A small audio frame classifier, trained from scratch: activation relu.
Rows from block 8 of a small audio frame classifier, named by matrix and row number. Rows with one number belong to one channel. Each number is 50 + 15 x the weight over its row's rms, rounded and kept within 0 to 99. All counts start at 0.
After each channel's rows are labels from the 100 clips, of 14976, where the channel reaches its highest value: "top examples" is what is common among them. Only what is clearly more common there than usual is listed. The data: synthesised sound scenes: up to three everyday sounds over a background.
# convs0: expand pointwise conv (model.blocks.8.convs.0.weight, 432x144x1, standardized in use), inputs 0-143
# convs1: depthwise width-3 conv (model.blocks.8.convs.1.weight, 432x1x3), a 3 kernel
# convs2: project pointwise conv (model.blocks.8.convs.2.weight, 144x432x1, standardized in use, transposed), outputs 0-143

convs0.223:42 78 63 42 42 57 34 58 36 47 68 14 31 54 53 58 50 31 59 42 38 36 30 53 53 46 40 66 32 33 66 50 39 64 53 30 71 67 62 60 66 64 63 25 60 31 68 43 33 22 61 35 44 56 39 34 43 46 51 22 59 68 28 52 45 50 79 56 38 57 64 54 58 62 57 48 58 33 44 72 74 53 43 58 53 50 60 55 34 63 45 44 58 58 54 48 49 59 48 37 19 47 70 53 61 55 48 76 40 60 76 52 60 40 49 53 11 58 24 70 78 43 68 40 69 61 60 22 71 05 76 54 46 32 42 54 45 39 55 40 25 48 76 77
convs1.223:71 63 42
convs2.223:70 54 68 56 51 56 52 61 55 51 54 52 49 41 55 48 21 52 66 52 68 64 20 53 59 49 60 55 61 54 49 48 49 30 59 45 42 38 69 56 64 59 44 70 46 32 40 45 45 73 38 38 27 76 55 86 60 40 35 52 42 45 60 45 41 81 39 72 48 52 55 26 61 23 72 14 43 64 62 60 41 38 55 62 56 49 48 35 48 64 50 42 38 62 50 50 36 87 24 54 85 26 66 42 28 30 14 58 32 37 20 58 54 36 40 55 80 50 59 62 68 32 43 47 59 72 64 70 47 55 46 58 60 56 50 18 68 43 43 42 79 53 53 11
top examples: laser zap; barking; first sound: laser zap; background: vacuum cleaner

convs0.32:36 56 52 46 85 60 58 65 58 54 31 58 38 59 33 67 57 45 46 40 83 41 68 62 42 58 47 67 29 44 59 68 56 45 21 33 55 69 38 59 32 22 62 44 38 61 42 40 31 13 39 52 59 75 48 50 19 61 54 76 40 48 53 69 23 41 32 56 48 63 32 64 56 62 57 57 70 45 64 61 61 36 65 44 40 54 88 27 36 58 61 48 50 47 70 26 37 54 56 51 39 49 45 35 70 51 50 39 43 28 51 52 59 37 61 34 62 60 14 36 06 74 29 61 56 61 18 59 58 60 49 47 39 44 51 51 45 36 67 34 80 71 59 51
convs1.32:69 67 51
convs2.32:59 64 42 40 61 28 67 59 49 38 58 47 64 60 38 39 54 47 56 48 31 63 36 43 33 54 64 29 56 65 50 32 74 30 60 64 54 41 32 41 52 47 49 41 48 46 59 27 72 73 85 64 39 43 76 59 58 51 23 44 46 20 64 47 77 62 68 32 67 33 64 34 53 65 56 72 43 40 60 57 65 41 51 27 36 73 38 55 26 50 24 49 95 53 43 81 64 41 59 53 39 30 42 54 54 35 16 42 64 12 60 48 51 49 46 37 54 44 75 46 59 53 49 28 46 20 85 64 43 45 36 76 64 51 50 47 58 57 67 54 43 25 36 50
top examples: number of sounds: 1; crickets

convs0.47:45 68 46 44 57 55 43 56 54 40 56 50 50 73 51 51 47 71 42 14 30 41 02 73 47 42 47 62 54 43 54 85 46 57 64 32 63 58 67 85 54 43 42 66 46 47 34 36 82 68 63 64 30 45 44 49 52 24 25 35 42 46 49 58 36 41 66 43 29 48 44 46 65 30 57 40 76 46 47 73 51 50 63 78 68 57 58 49 52 52 35 32 25 39 51 47 39 60 45 55 30 32 21 53 42 55 38 73 48 66 38 55 66 50 53 69 67 51 46 65 73 61 58 20 35 64 32 50 53 64 54 56 77 42 58 60 54 06 51 83 42 73 38 60
convs1.47:63 60 70
convs2.47:43 60 33 62 25 45 54 36 60 17 24 56 55 53 28 55 65 71 40 62 62 61 39 30 46 33 28 69 27 30 44 49 44 44 48 60 54 58 44 48 23 66 40 40 60 49 57 53 46 48 54 57 41 51 42 54 54 38 34 74 31 53 43 76 59 39 54 71 39 32 17 42 67 49 84 84 69 62 52 33 38 64 59 54 46 20 59 41 41 60 68 51 60 49 56 46 11 76 51 73 37 68 52 52 67 57 58 81 38 77 67 34 71 21 38 33 69 42 55 62 56 62 34 38 76 68 50 31 26 51 72 40 44 45 42 67 70 39 56 53 69 37 44 60
top examples: spray hiss; first sound: spray hiss

convs0.204:35 48 41 22 66 67 25 35 74 42 54 56 57 83 31 46 32 19 64 57 31 29 49 38 55 59 39 67 39 18 35 17 29 43 50 77 58 61 73 37 28 45 25 57 88 34 35 54 64 44 55 42 70 44 38 49 48 34 54 48 40 78 30 39 59 28 35 61 55 50 38 44 32 67 50 49 54 56 40 51 53 49 62 51 75 48 54 82 40 44 62 58 50 62 44 35 37 42 58 62 40 47 39 52 38 61 30 62 58 67 74 74 56 55 59 43 56 47 60 61 38 32 79 68 68 19 26 58 45 53 74 46 59 64 47 42 78 61 48 51 25 62 60 34
convs1.204:63 56 28
convs2.204:39 53 39 71 54 63 71 54 18 56 27 39 51 25 69 79 66 62 46 46 50 73 60 45 54 35 51 49 47 31 50 50 59 47 40 66 49 66 36 51 46 58 91 16 51 88 74 37 45 62 36 47 45 61 46 59 49 42 65 50 65 34 76 48 32 45 64 28 49 37 54 59 63 47 52 53 34 46 37 53 62 63 54 61 19 27 66 25 54 35 12 45 37 71 47 75 60 35 54 56 53 48 50 53 51 61 88 50 54 13 63 35 45 48 53 55 35 51 20 76 74 33 36 75 40 59 63 47 29 53 47 46 26 33 43 45 41 43 36 70 45 44 55 36
top examples: background: none

convs0.246:25 63 51 46 53 72 53 51 34 55 42 58 46 72 49 30 27 47 39 75 77 56 54 38 59 54 65 62 25 28 31 33 34 57 26 50 42 80 48 59 58 65 55 61 67 45 69 47 37 58 47 49 72 58 20 47 46 53 47 52 49 75 62 39 52 47 36 26 33 39 31 50 42 35 68 37 50 61 33 58 60 27 33 49 33 54 50 71 41 48 91 48 24 62 61 59 42 73 31 34 61 45 49 54 56 74 46 48 40 40 04 62 68 52 55 40 71 46 28 58 64 29 64 28 64 32 65 86 58 43 69 46 69 32 75 53 36 35 74 62 44 48 57 59
convs1.246:66 41 32
convs2.246:43 57 52 44 66 56 38 56 46 51 32 69 22 44 49 74 38 32 48 38 51 56 62 41 45 46 62 37 20 30 84 59 16 72 17 50 61 64 69 71 62 28 50 50 82 48 50 44 61 52 68 57 39 49 28 32 45 30 57 22 48 61 20 62 36 46 52 64 63 29 68 56 81 57 31 34 30 49 29 52 33 70 73 49 33 32 25 54 49 42 53 60 49 68 42 45 70 52 39 25 57 60 53 53 48 49 27 76 54 42 46 62 74 53 49 46 51 48 15 48 61 57 58 77 52 29 51 65 53 47 68 62 64 75 71 75 48 41 35 67 58 51 59 65
top examples: number of sounds: 1; waves

convs0.92:52 59 49 36 53 52 26 54 53 48 25 50 33 74 25 51 51 52 99 53 58 47 41 51 54 80 67 73 34 34 34 60 53 51 56 45 33 43 49 41 14 76 56 52 40 47 41 67 54 22 31 50 69 79 49 37 34 52 36 59 52 57 43 74 60 63 35 71 32 19 44 55 61 29 47 39 55 43 40 29 33 62 70 40 39 50 33 53 68 65 45 59 35 46 53 44 25 48 38 44 38 68 74 31 56 70 49 64 40 53 38 59 49 43 24 49 74 64 40 38 71 24 46 29 37 60 35 46 61 70 36 34 49 55 58 46 61 45 30 42 57 96 68 61
convs1.92:34 37 35
convs2.92:46 56 44 64 34 33 39 50 37 34 55 59 53 35 61 44 30 55 69 56 32 46 60 88 43 48 51 53 63 54 19 84 25 57 36 67 68 70 48 69 49 71 42 57 50 78 33 96 67 45 71 58 44 50 50 16 45 59 74 38 54 45 42 52 47 76 54 80 29 41 63 25 67 39 30 64 55 71 61 46 57 59 45 55 48 61 77 18 48 40 66 42 79 22 48 43 35 38 71 44 42 56 50 28 41 37 53 38 42 69 53 38 56 38 18 41 55 51 36 35 26 36 39 40 54 29 64 48 55 41 45 45 31 76 59 60 53 55 43 42 43 39 34 60
top examples: background: none; number of sounds: 1; mains hum; thunder

convs0.365:44 53 41 47 35 45 39 36 63 48 35 64 43 38 67 62 18 37 72 41 61 65 69 32 64 53 40 72 55 46 18 47 18 36 68 53 51 75 80 48 21 34 49 48 50 41 41 57 36 58 61 49 48 72 32 60 21 72 28 41 61 52 43 65 51 67 67 34 53 60 52 54 54 77 36 49 46 28 47 48 54 51 40 29 48 67 59 64 65 39 66 67 38 46 45 43 65 09 56 63 47 47 45 40 25 49 34 29 79 69 37 37 75 56 43 74 64 73 52 67 48 68 71 38 53 51 58 21 52 45 55 20 25 45 44 37 72 62 51 48 57 22 44 74
convs1.365:67 61 66
convs2.365:78 69 34 56 41 36 34 67 60 55 47 46 54 61 55 64 33 22 35 29 76 69 40 47 51 25 65 64 49 44 68 82 71 75 41 41 37 42 29 27 32 39 58 24 49 67 33 22 37 48 52 61 29 63 31 87 50 46 31 55 43 53 20 49 20 57 78 68 67 67 83 70 73 61 38 35 57 48 57 60 75 58 63 56 29 51 49 46 53 49 52 41 51 41 31 68 54 45 26 51 54 38 45 67 49 35 64 50 43 44 43 45 60 47 48 43 31 40 30 24 35 33 53 46 51 44 42 70 48 62 61 45 52 65 55 32 41 66 55 42 54 39 57 93
top examples: siren; first sound: siren

convs0.42:45 65 23 21 35 57 29 45 31 45 37 44 14 64 53 51 62 52 63 34 65 43 42 34 66 28 75 73 25 39 24 48 44 46 38 48 30 63 33 53 47 57 64 63 78 29 60 72 39 33 53 33 48 16 52 44 57 57 47 35 60 60 71 58 71 52 54 50 48 53 42 63 50 79 47 65 41 70 41 42 70 51 78 62 20 57 60 53 67 52 42 34 36 35 51 37 41 33 56 48 37 43 39 44 77 52 83 40 54 33 42 43 59 37 66 61 58 31 45 66 68 54 40 67 63 34 40 77 28 46 30 37 67 62 29 68 50 54 73 34 47 80 74 45
convs1.42:63 54 28
convs2.42:39 63 35 58 61 62 41 55 67 45 57 61 49 43 53 41 84 51 22 21 45 37 70 48 33 53 64 35 43 57 67 54 49 21 45 76 61 60 49 58 61 26 66 41 56 62 57 43 53 46 52 61 40 43 45 47 30 31 36 51 43 42 42 45 40 14 69 00 62 73 44 62 67 49 33 38 66 44 72 46 62 14 51 51 56 66 32 28 63 58 52 66 68 47 48 59 57 38 58 64 53 70 35 41 54 47 43 56 46 33 58 72 79 05 59 69 71 59 47 39 44 61 48 49 65 48 22 33 58 24 58 69 51 60 80 40 45 39 56 61 68 41 19 52
top examples: whistle

convs0.411:35 50 26 54 86 58 41 73 73 62 57 52 60 41 64 60 38 26 62 35 57 41 58 20 25 63 35 48 38 53 61 53 50 43 36 70 60 46 66 34 40 51 76 48 22 33 56 52 46 31 46 50 58 83 40 33 26 29 53 34 31 52 52 05 51 54 39 72 44 68 20 46 62 72 37 65 36 49 64 47 46 51 56 49 53 62 61 39 61 58 40 62 73 57 15 68 49 61 67 49 53 49 57 22 52 67 62 66 73 43 89 38 66 44 41 55 38 57 62 48 31 44 55 28 46 70 76 31 38 61 63 38 38 56 32 43 29 33 45 41 50 40 45 30
convs1.411:67 68 58
convs2.411:71 34 12 26 28 31 42 30 41 75 30 82 35 65 51 66 55 33 94 73 81 59 74 53 42 50 50 65 55 55 56 56 57 71 45 60 59 56 69 36 63 55 50 78 59 24 49 57 71 50 59 74 43 51 52 30 58 44 44 39 73 69 55 78 66 60 50 61 50 63 49 64 37 72 43 54 61 43 25 36 45 37 34 40 44 47 62 51 42 34 81 63 43 35 61 32 50 65 58 59 39 53 37 23 59 58 55 48 36 48 60 51 83 56 50 44 32 68 57 33 74 37 58 55 41 51 41 31 44 51 29 24 65 52 39 24 52 36 47 32 56 31 40 57
top examples: whistle

convs0.140:55 53 48 35 57 68 66 35 43 56 33 27 34 48 65 63 67 59 22 68 23 23 48 73 57 53 37 45 54 34 38 46 70 46 81 41 85 53 34 45 33 49 41 39 45 44 43 28 50 35 59 56 48 49 35 47 33 39 31 69 70 61 46 57 40 27 49 45 79 67 45 73 44 59 67 35 83 27 25 42 60 29 39 61 32 57 78 52 38 56 50 35 10 33 49 15 62 75 41 47 30 52 48 51 66 55 67 74 31 76 61 52 44 45 71 46 41 61 43 56 41 61 75 46 77 60 48 37 66 29 65 43 53 25 55 56 43 55 48 56 62 59 42 60
convs1.140:72 38 43
convs2.140:67 46 36 34 53 60 37 59 32 31 51 53 35 49 72 41 56 40 23 38 33 42 41 69 59 52 60 40 46 53 45 46 10 80 48 94 58 57 45 66 91 80 58 67 40 31 28 38 62 38 66 49 45 50 28 56 34 66 24 59 41 35 56 69 49 79 15 46 58 82 59 61 74 50 57 32 46 73 73 67 46 56 45 44 74 70 67 56 34 65 45 38 61 17 49 31 26 56 38 54 58 52 41 45 58 31 32 32 23 42 57 42 60 46 61 55 40 62 46 30 55 41 42 74 66 42 63 54 76 45 52 38 49 40 52 54 58 33 51 45 53 56 37 45
top examples: background: none; spray hiss

convs0.69:71 65 60 53 30 71 63 57 47 65 65 43 37 61 54 41 55 49 14 51 42 18 46 44 58 29 62 75 45 29 44 44 49 51 63 51 64 48 44 32 66 43 47 64 49 27 49 41 28 50 34 34 47 34 31 65 59 35 29 61 51 77 59 52 51 11 35 53 71 68 38 67 53 64 64 35 82 59 26 39 65 23 36 46 34 44 61 44 54 48 67 51 09 55 56 46 68 76 39 51 43 46 33 66 65 59 62 72 44 63 42 71 89 49 63 54 30 27 51 24 42 60 62 54 46 62 61 57 74 35 59 26 43 14 38 42 42 31 39 54 53 52 45 51
convs1.69:28 63 52
convs2.69:42 44 46 25 36 30 67 26 45 46 36 33 50 43 62 47 22 36 43 45 39 39 74 58 48 41 37 52 50 79 62 52 48 39 35 27 66 84 49 41 58 51 57 68 64 56 50 64 66 50 69 71 36 50 64 37 45 25 53 57 44 31 56 59 51 77 64 50 63 45 80 43 27 59 45 49 44 20 27 44 51 54 62 42 39 38 40 54 43 62 45 70 67 56 44 42 63 68 54 30 32 19 80 55 39 69 45 27 63 44 82 58 42 50 25 58 65 57 58 58 52 56 27 37 26 31 79 59 31 89 32 56 59 47 63 67 73 84 48 51 37 54 70 57
top examples: background: none; bird chirping

convs0.161:47 44 24 74 46 51 29 33 70 42 46 39 50 42 77 57 44 45 52 60 57 51 18 33 42 55 55 35 55 34 45 47 43 52 56 43 42 54 56 52 42 74 44 43 39 34 38 38 82 31 45 55 78 72 43 54 39 29 39 32 59 47 80 34 76 79 75 97 54 41 45 18 70 53 55 57 41 56 44 50 56 48 60 53 89 68 60 48 59 54 60 39 57 68 27 45 22 78 56 65 43 67 59 29 27 55 45 44 48 25 45 68 52 52 50 59 37 64 35 48 88 30 41 42 41 49 53 48 64 54 80 62 65 48 30 46 22 27 59 64 47 52 59 53
convs1.161:69 57 66
convs2.161:85 53 35 46 44 43 36 64 45 43 62 47 35 41 27 29 37 37 49 32 37 20 50 41 47 40 51 26 35 32 75 49 63 37 52 24 38 63 55 50 64 62 24 46 29 12 33 26 52 38 45 48 33 51 77 63 62 41 44 51 56 78 36 57 57 49 47 70 60 71 68 73 66 48 71 47 66 62 59 80 79 43 46 61 55 65 60 58 56 46 52 55 55 54 64 55 70 81 27 70 48 55 43 56 41 34 25 49 36 48 32 74 66 47 60 70 50 52 51 45 35 56 56 89 45 69 58 26 75 31 44 32 38 56 39 20 36 39 46 29 55 39 60 53
top examples: siren; first sound: siren; meowing

convs0.66:43 37 46 34 52 56 63 48 24 46 11 31 48 30 55 37 40 59 33 54 32 30 73 53 64 39 44 52 37 67 54 64 36 52 30 50 72 54 43 31 50 49 46 69 67 46 49 39 37 63 46 46 41 29 20 68 66 53 27 66 59 65 66 55 24 22 25 58 77 51 35 56 48 63 82 59 94 60 44 48 54 45 57 44 41 28 43 64 38 78 55 57 25 67 60 41 52 33 19 47 60 43 60 61 65 59 57 58 54 66 52 63 76 33 58 40 46 31 41 37 44 57 39 75 36 29 59 37 46 68 29 25 36 30 58 54 60 65 25 52 78 63 59 62
convs1.66:31 32 46
convs2.66:35 64 51 44 20 56 49 46 43 31 53 42 41 48 63 81 45 33 49 52 42 39 75 75 46 31 35 48 50 71 58 65 52 61 45 42 81 76 63 55 63 46 61 69 51 76 40 73 34 24 51 69 44 58 48 36 51 14 53 45 36 59 45 44 50 69 62 48 65 24 68 55 42 43 55 59 44 48 28 65 60 44 55 73 41 74 72 41 55 34 42 69 66 41 72 32 40 70 66 54 31 43 48 52 23 71 26 29 71 41 65 65 48 42 43 71 55 36 58 39 26 71 20 51 24 31 37 47 47 75 24 59 58 48 35 47 33 54 70 58 34 48 44 85
top examples: background: none; number of sounds: 1; mains hum; thunder

convs0.290:42 30 34 28 42 52 57 56 46 25 44 81 45 71 45 28 61 38 45 41 63 31 45 48 45 19 62 56 56 49 57 55 30 21 28 63 41 61 41 51 43 30 74 47 51 47 31 91 34 61 47 39 29 84 59 26 56 43 39 40 62 43 55 52 57 48 58 46 26 50 58 26 80 79 37 72 58 53 62 64 57 49 91 56 75 48 54 68 65 80 35 55 58 38 51 45 39 37 53 57 41 38 45 33 42 57 56 47 58 87 51 63 65 40 60 56 77 52 72 68 65 08 43 33 54 37 44 60 60 50 66 25 49 54 51 36 41 40 57 37 51 61 39 54
convs1.290:67 65 62
convs2.290:55 70 85 40 69 60 62 73 61 51 76 77 71 55 58 46 61 57 33 64 78 58 45 18 47 48 68 41 82 57 83 48 48 34 66 46 43 08 48 34 21 44 45 43 47 35 77 30 38 47 41 60 56 41 52 59 67 55 40 62 50 39 43 53 49 51 78 26 62 84 55 26 32 43 58 79 63 62 54 36 48 48 65 54 57 52 36 48 45 44 51 11 44 74 46 37 53 49 57 80 51 32 45 81 44 42 44 43 66 49 57 51 63 37 35 43 55 45 59 37 45 54 55 38 64 39 32 41 27 51 48 60 54 47 17 27 37 63 62 43 42 46 32 33
top examples: spray hiss; vacuum cleaner

convs0.278:35 39 44 33 60 99 63 56 60 53 29 35 50 52 36 43 52 68 52 28 49 18 67 63 84 56 41 49 26 54 53 63 35 40 38 47 63 66 51 45 40 32 60 35 40 45 30 31 56 40 31 35 57 49 55 59 52 58 50 64 50 94 37 55 34 06 23 52 66 65 22 58 54 42 67 50 68 43 49 42 50 48 42 34 43 35 68 55 53 55 51 68 31 77 33 38 61 46 38 48 65 36 52 55 66 74 54 65 51 79 39 51 43 36 53 12 42 47 45 66 53 45 33 78 55 45 38 50 56 56 47 37 48 35 47 39 51 49 21 42 62 60 65 52
convs1.278:49 45 75
convs2.278:67 41 32 37 77 38 26 78 46 49 47 48 35 28 39 71 42 67 59 30 87 50 30 55 30 66 35 35 39 44 81 59 22 38 51 46 74 47 56 52 56 57 69 52 34 50 61 42 48 46 45 58 86 85 29 39 67 35 60 72 29 64 42 41 41 50 51 55 56 45 65 47 66 58 58 53 27 73 43 52 82 46 55 19 40 58 70 44 47 60 57 50 62 44 26 52 51 29 51 51 54 38 16 32 68 53 46 38 56 58 67 60 70 18 44 65 51 36 38 41 43 36 62 42 37 17 62 61 43 54 48 53 60 48 45 41 06 33 38 65 56 49 47 42
top examples: reverberation; number of sounds: 1; electric buzz

convs0.414:41 37 45 32 53 59 43 64 50 55 40 46 20 32 47 44 65 67 36 47 58 19 38 67 68 42 68 59 49 30 63 68 35 46 58 27 67 66 53 46 54 54 57 62 49 47 50 51 52 30 34 42 47 43 40 56 54 45 48 56 27 62 23 42 44 22 61 75 72 53 36 42 33 38 71 65 48 28 25 29 63 35 44 46 38 59 75 33 35 55 54 48 44 87 44 14 50 41 41 44 44 45 65 65 88 92 63 93 46 70 52 40 59 19 49 64 42 47 43 51 45 63 47 68 73 45 33 57 56 79 65 29 60 48 40 37 71 45 31 46 38 66 53 42
convs1.414:54 70 34
convs2.414:44 65 44 43 56 43 53 51 16 36 47 20 43 31 60 57 13 38 61 64 40 57 64 64 44 56 33 28 58 52 48 49 42 62 25 56 65 32 42 50 63 76 46 39 43 51 51 39 41 47 47 49 82 40 44 53 44 51 29 42 49 53 95 54 67 61 44 43 65 64 67 53 61 65 62 38 51 54 51 80 51 50 22 59 46 42 47 33 68 11 31 53 74 53 64 61 42 45 54 43 75 43 80 32 47 35 65 38 39 71 42 52 39 67 76 31 54 27 53 70 71 51 25 32 37 31 74 50 46 47 42 69 21 54 69 55 52 83 29 36 54 25 50 47
top examples: laser zap; text has "noise"

convs0.129:70 61 62 31 62 67 51 28 50 46 75 56 23 38 68 78 30 63 54 63 46 44 28 26 61 28 31 45 51 49 54 40 80 59 71 38 81 76 58 58 63 62 49 44 57 40 53 30 31 14 60 52 37 81 29 21 48 37 14 48 43 60 70 38 40 54 67 44 48 32 67 41 49 37 43 59 49 63 53 40 62 43 52 56 57 64 23 38 37 50 42 69 26 57 14 52 47 58 60 55 62 29 67 65 22 46 43 55 46 51 23 62 45 60 83 43 38 37 48 49 15 40 65 57 41 71 66 33 54 40 60 49 56 50 37 39 44 62 51 64 53 73 48 51
convs1.129:76 48 52
convs2.129:72 52 60 50 54 39 36 40 59 34 27 76 66 50 44 62 33 29 53 57 31 61 67 38 41 68 53 67 62 46 43 51 46 60 42 59 42 23 54 44 73 87 31 62 28 34 45 49 34 78 39 42 38 76 28 39 46 50 13 55 39 66 54 61 46 76 52 51 27 64 85 69 42 38 48 48 45 55 42 70 39 48 54 52 53 42 69 60 51 49 39 44 62 57 60 70 14 42 52 81 30 31 48 35 31 36 45 35 51 49 34 71 66 47 72 71 56 17 70 41 41 46 44 58 52 68 41 57 38 55 25 31 89 71 77 50 53 52 55 49 37 45 62 60
top examples: siren; water drop

convs0.270:20 47 44 23 52 88 42 56 47 47 36 11 21 62 34 45 42 58 71 17 48 17 62 50 70 68 48 47 28 49 55 47 23 36 37 45 73 74 73 58 54 41 56 37 31 23 29 40 47 27 38 31 60 44 51 41 36 47 41 54 54 92 28 53 40 30 34 59 68 62 31 47 59 54 61 50 63 63 48 50 53 49 45 52 41 38 62 62 63 70 42 63 36 75 28 37 70 43 45 57 43 39 65 43 59 65 63 52 41 76 52 58 51 47 54 17 56 32 42 53 67 44 43 69 52 61 52 68 59 55 57 46 60 39 50 47 58 44 15 30 63 65 77 62
convs1.270:39 29 40
convs2.270:62 58 47 42 52 65 17 59 18 30 50 34 19 14 35 29 45 28 58 21 90 34 57 57 41 61 42 55 41 57 49 67 32 53 49 33 73 76 73 54 55 33 46 28 61 47 47 49 57 36 50 61 65 63 16 39 60 27 58 44 12 55 18 28 44 58 55 56 69 51 54 52 57 47 54 53 34 63 48 65 61 50 51 49 47 71 37 38 77 67 48 66 40 50 46 38 28 38 56 50 46 43 27 34 60 45 62 51 59 44 77 69 66 39 60 66 59 54 29 70 63 46 43 58 59 35 62 49 41 56 61 36 67 68 62 49 50 57 48 88 66 81 53 49
top examples: background: none; fly buzzing; creak; first sound: fly buzzing

convs0.228:53 61 43 29 55 62 27 35 39 40 36 49 46 59 45 53 21 40 61 39 38 45 56 34 56 64 37 76 54 12 50 30 18 45 36 54 72 48 57 57 38 59 58 36 45 45 68 46 20 48 40 34 68 44 17 48 70 31 39 45 57 98 42 28 57 45 75 40 53 65 67 43 46 34 58 42 59 49 37 72 65 47 37 47 35 69 55 52 60 39 82 57 36 70 32 51 34 57 46 37 38 60 80 70 47 71 37 80 36 61 48 46 63 71 59 58 73 60 49 37 67 51 61 22 66 45 60 56 78 26 41 49 50 31 57 58 65 45 35 45 31 48 63 75
convs1.228:68 43 33
convs2.228:42 41 53 51 38 41 43 47 58 59 32 65 32 42 43 41 51 28 58 28 66 67 47 48 36 31 71 41 39 57 62 53 50 55 21 34 42 53 44 65 72 76 67 36 76 52 70 24 58 61 43 75 24 41 49 55 51 47 43 55 38 17 20 71 31 59 67 69 60 23 74 38 68 13 36 55 47 40 53 54 51 58 34 53 45 44 25 19 57 51 19 53 21 47 51 53 56 47 24 49 61 49 76 58 63 42 57 58 38 65 66 57 68 73 42 75 51 78 29 64 56 42 57 67 53 50 54 47 44 53 46 57 33 86 73 54 73 64 35 68 63 50 60 68
top examples: number of sounds: 1; vacuum cleaner

convs0.127:46 53 66 48 30 46 65 26 33 35 37 46 67 61 67 52 58 81 36 53 53 35 62 56 56 59 20 58 78 35 45 38 41 51 18 68 85 61 73 27 60 58 41 42 46 38 51 60 40 35 51 55 57 41 42 22 32 50 63 53 53 74 34 63 40 55 60 87 68 63 50 55 50 83 64 56 68 45 38 68 79 28 81 50 71 23 51 60 41 37 42 52 36 33 57 49 50 46 61 45 13 37 59 28 36 24 52 44 53 16 38 56 37 39 51 59 38 53 39 33 20 54 64 67 70 48 53 60 51 56 53 58 53 48 63 60 62 63 50 34 44 22 66 65
convs1.127:36 43 71
convs2.127:24 53 27 53 63 21 35 35 57 48 52 53 74 50 55 49 39 38 28 89 36 48 92 21 39 45 49 39 56 60 53 46 36 73 44 77 55 49 42 46 53 40 54 46 52 61 64 49 36 37 52 61 49 76 46 29 21 58 78 59 53 62 53 63 57 46 55 50 56 48 69 37 38 69 50 56 54 31 49 51 54 52 65 57 40 40 44 38 57 38 61 40 57 35 22 53 49 43 83 72 26 57 54 36 64 27 82 55 27 47 73 44 57 31 38 33 28 26 34 44 19 12 54 41 71 41 80 67 41 38 71 51 40 34 46 75 56 48 56 35 69 48 61 52
top examples: reverberation; text has "room"; text has "reverberant"; crickets

convs0.408:61 59 67 42 60 55 51 83 42 37 30 62 38 46 47 48 40 77 58 33 21 34 46 62 43 12 44 49 47 42 42 76 48 60 65 21 55 69 51 68 55 43 48 62 70 42 48 45 64 53 52 68 15 43 37 61 62 35 39 60 55 51 23 80 20 49 67 34 50 47 50 65 44 25 47 52 86 34 39 64 38 51 69 41 70 39 55 50 64 41 47 41 52 46 72 47 48 46 22 60 24 56 40 57 72 45 52 65 48 38 11 45 68 41 67 62 47 66 46 26 64 62 48 50 18 86 50 56 56 37 30 67 46 44 70 57 43 31 53 80 60 62 44 55
convs1.408:59 63 70
convs2.408:41 72 40 66 32 59 48 46 48 38 39 66 40 51 61 60 87 71 43 87 44 68 42 52 29 39 37 63 02 40 39 25 31 73 29 66 41 70 45 65 54 62 51 44 54 71 43 63 56 43 60 62 51 71 38 42 36 50 49 67 33 30 65 71 61 40 43 54 48 47 33 51 47 70 56 60 54 65 54 56 52 48 74 48 52 39 53 33 30 46 83 63 62 15 56 30 26 72 44 61 42 58 29 56 68 52 48 55 42 44 81 24 76 34 56 36 43 18 48 69 44 61 41 52 71 52 36 65 46 49 65 22 32 40 25 59 60 39 62 39 62 41 59 37
top examples: spray hiss; first sound: spray hiss

convs0.253:48 29 59 26 51 62 29 33 44 41 49 50 40 78 49 56 26 37 49 21 55 22 22 27 41 36 29 78 54 41 47 58 57 44 67 52 52 61 75 58 40 56 41 52 43 00 22 22 49 30 54 59 59 70 54 37 37 35 59 64 38 83 63 50 36 38 28 57 48 45 42 45 64 38 52 36 52 62 61 80 62 61 76 63 55 58 62 48 64 63 52 99 28 38 33 51 46 52 44 44 41 59 48 52 59 62 42 59 58 61 51 81 74 57 32 39 58 56 42 41 67 57 63 45 60 58 65 39 62 55 53 36 43 37 65 29 55 35 39 51 36 63 80 41
convs1.253:64 41 30
convs2.253:70 48 58 57 57 54 64 50 28 60 65 65 88 32 60 53 46 64 61 65 43 83 42 57 62 46 65 50 46 48 42 20 34 60 74 74 25 58 46 54 55 43 52 24 53 78 57 72 44 52 49 44 61 35 50 60 37 74 22 34 33 31 60 37 49 41 21 44 54 18 37 21 55 39 48 44 43 45 43 44 57 51 28 53 36 49 48 49 45 39 57 37 15 70 37 35 55 55 52 59 67 53 67 94 51 46 41 59 72 65 17 31 56 67 27 54 54 51 72 76 55 62 61 42 59 60 59 57 62 44 44 34 51 21 37 39 53 45 32 64 83 32 58 36
top examples: reverberation; text has "room"; text has "reverberant"; engine